Weights of a small image classifier: norm batchnorm.
Rows from block 10 of a small image classifier, named by matrix and row number. Each number is 128 + 24 x the weight over its row's rms, rounded and kept within 0 to 255. All counts start at 0. Numbers have three digits each.
Before each channel's rows are labels from the 100 images, of 14976, where the channel reaches its highest value: "patch colour" is the nearest of a few named colours to the mean colour under the peak. Only what is clearly more common there than usual is listed. The data: rendered rooms with furniture. In brackets: how many of the 100, against the usual share in percent.
# conv: 3x3 conv (model.blocks.10.conv.weight, 160x160x3x3, each kernel summed), inputs 108-159

patch colour: green (39 vs 6.1)
conv.18:194147114118135145110141106134109121091153117125103149143154139151127088066102145122102120117141142116124121131118140142169152094107126091134108162101116128

patch colour: brown (76 vs 32.2)
conv.139:140156083114103051164108127137141140053117160138109106108112118108123126159140104125143080083135135149103111127115072105153115084145111158111113144127130172

patch colour: black (85 vs 18.4)
conv.84:116129154106122134117103127143114146131137165141109096142118124112146140116123082149122139106121120083087089135161116155190121099086141141092121158120137128

patch colour: brown (62 vs 32.2)
conv.97:158120145143136099114133104110101196157135150153111172143104127095081167103159125115087117141123132116116130148118093122140153129087092118149147112117101112

patch colour: grey (56 vs 27.3)
conv.159:080123109153098091123170129106119101122137092082127116115149107082141146139106113130128122163168129125115130132128121133109108138114141111139112115116135129

patch colour: white (29 vs 1.1)
conv.44:121123118130109143125116129146114148143139122124111119119164135072135135149095136091107172143155137116131095107122060162095158116106119125128119102121177094

patch colour: black (48 vs 18.4)
conv.58:132142153104131109129154157149147143130125111063118130156123148172161116138116110160154121109110123166149150099126108105128140129091110140123118158132097115

patch colour: black (39 vs 18.4)
conv.59:138159119121092100120113144146142147080139136130104108147125130095159152116081118136111151103086119141186108134124073103128173112129146097159079108133114115

patch colour: black (45 vs 18.4)
conv.89:162138138119154139123113130128136160139137149121150108090151125048112125141090106123135156126117122142140104158117128119137089121090089119110096106126114062

patch colour: brown (61 vs 32.2)
conv.98:106104118114091139142095132127127105109162145147145149111119153147111132093129117088169092163172099116136113132109088156097116177096115136141124139102136106

patch colour: brown (66 vs 32.2)
conv.87:084149137126130118121106140151069138158111123125148109110118131102103095142104105111145117183131112148129103140126068137092109089134145108108112134152124139

patch colour: grey (62 vs 27.3)
conv.90:127111124141118129109143126150118121098165132132120132134126102142116139099150141126073098103114127140119120117118101133146131082149087098125118127123128133

patch colour: brown (82 vs 32.2)
conv.132:145113107097095122147154127153146136142155165107100113144120108138129149125118150153093122116140109124105121119127100143128114106085122103116075102091159128

patch colour: black (55 vs 18.4)
conv.93:207102177099136161111133125101127113137145130137141161154101138167116132110095128183110141095147098098123140084127109135128119145132126091121140163157103103

patch colour: brown (60 vs 32.2)
conv.40:111124104111143134109170126141095158112124107127152140120079115146121118130117120080151118174124100105175116114072088134131132108069089121122139141082124112

patch colour: white (27 vs 1.1)
conv.141:144160141135129112122120100145104114152131131113057092068107169085163088143137128122144158091125111122170119142140105125102132102121164133160122096113129100

patch colour: brown (63 vs 32.2)
conv.79:094153125096118150145155146122111099137115117096129147153118148107170124121127107090112129180133115104112141129089150141099153107137142134088081155167120123

patch colour: black (64 vs 18.4)
conv.138:136076143114138122078103076112095150124145132143118154149114138114111133121137120164140104145146147113126125149127088142126119138127102137153130122125119087

patch colour: brown (64 vs 32.2)
conv.118:133162118113117125113125155144121110102147100124104131123074118115150092133108138081147088118147092133103150108147116133111114140149092123117122113153123120

patch colour: grey (66 vs 27.3)
conv.153:123152147135076108110103130097082150095111105102095113107129084139108111096146120111162137136118117120115103100087092128123109136144129116130130115116142145

patch colour: brown (86 vs 32.2)
conv.124:097134131123096088093159121102155108180097105150112122153088181169128117113108098122121131144138136103148124152101076125126142126167136121139157158092161121

patch colour: black (38 vs 18.4)
conv.80:123137134181104105115111133128100129075076157136144069137121085123153119113109157153131137102154136115117102143124132136094117113092134153128178137125133108

patch colour: brown (60 vs 32.2)
conv.82:117105144120095125132141122105107107093150115121155116164144156142132167126122089125099147134130135121115108122116105107113136189123117145153102132117183155

patch colour: black (41 vs 18.4)
conv.5:114122126128102146116108109092109132072124131140134092069181078107090105128096164117119135127130140130098114107126082124164113141087186092138097115138112135

patch colour: brown (61 vs 32.2)
conv.86:080144166153151170139125083177157111134126115133142102153123124152138168096147127100098108123131126117131152093129148133094126118137138171105137140112158119

patch colour: grey (61 vs 27.3)
conv.91:128165142152131075150144110137071097100153149148129164135120133133116177111136130116123131093116139159172120146115128082136108150095126127156101135092127096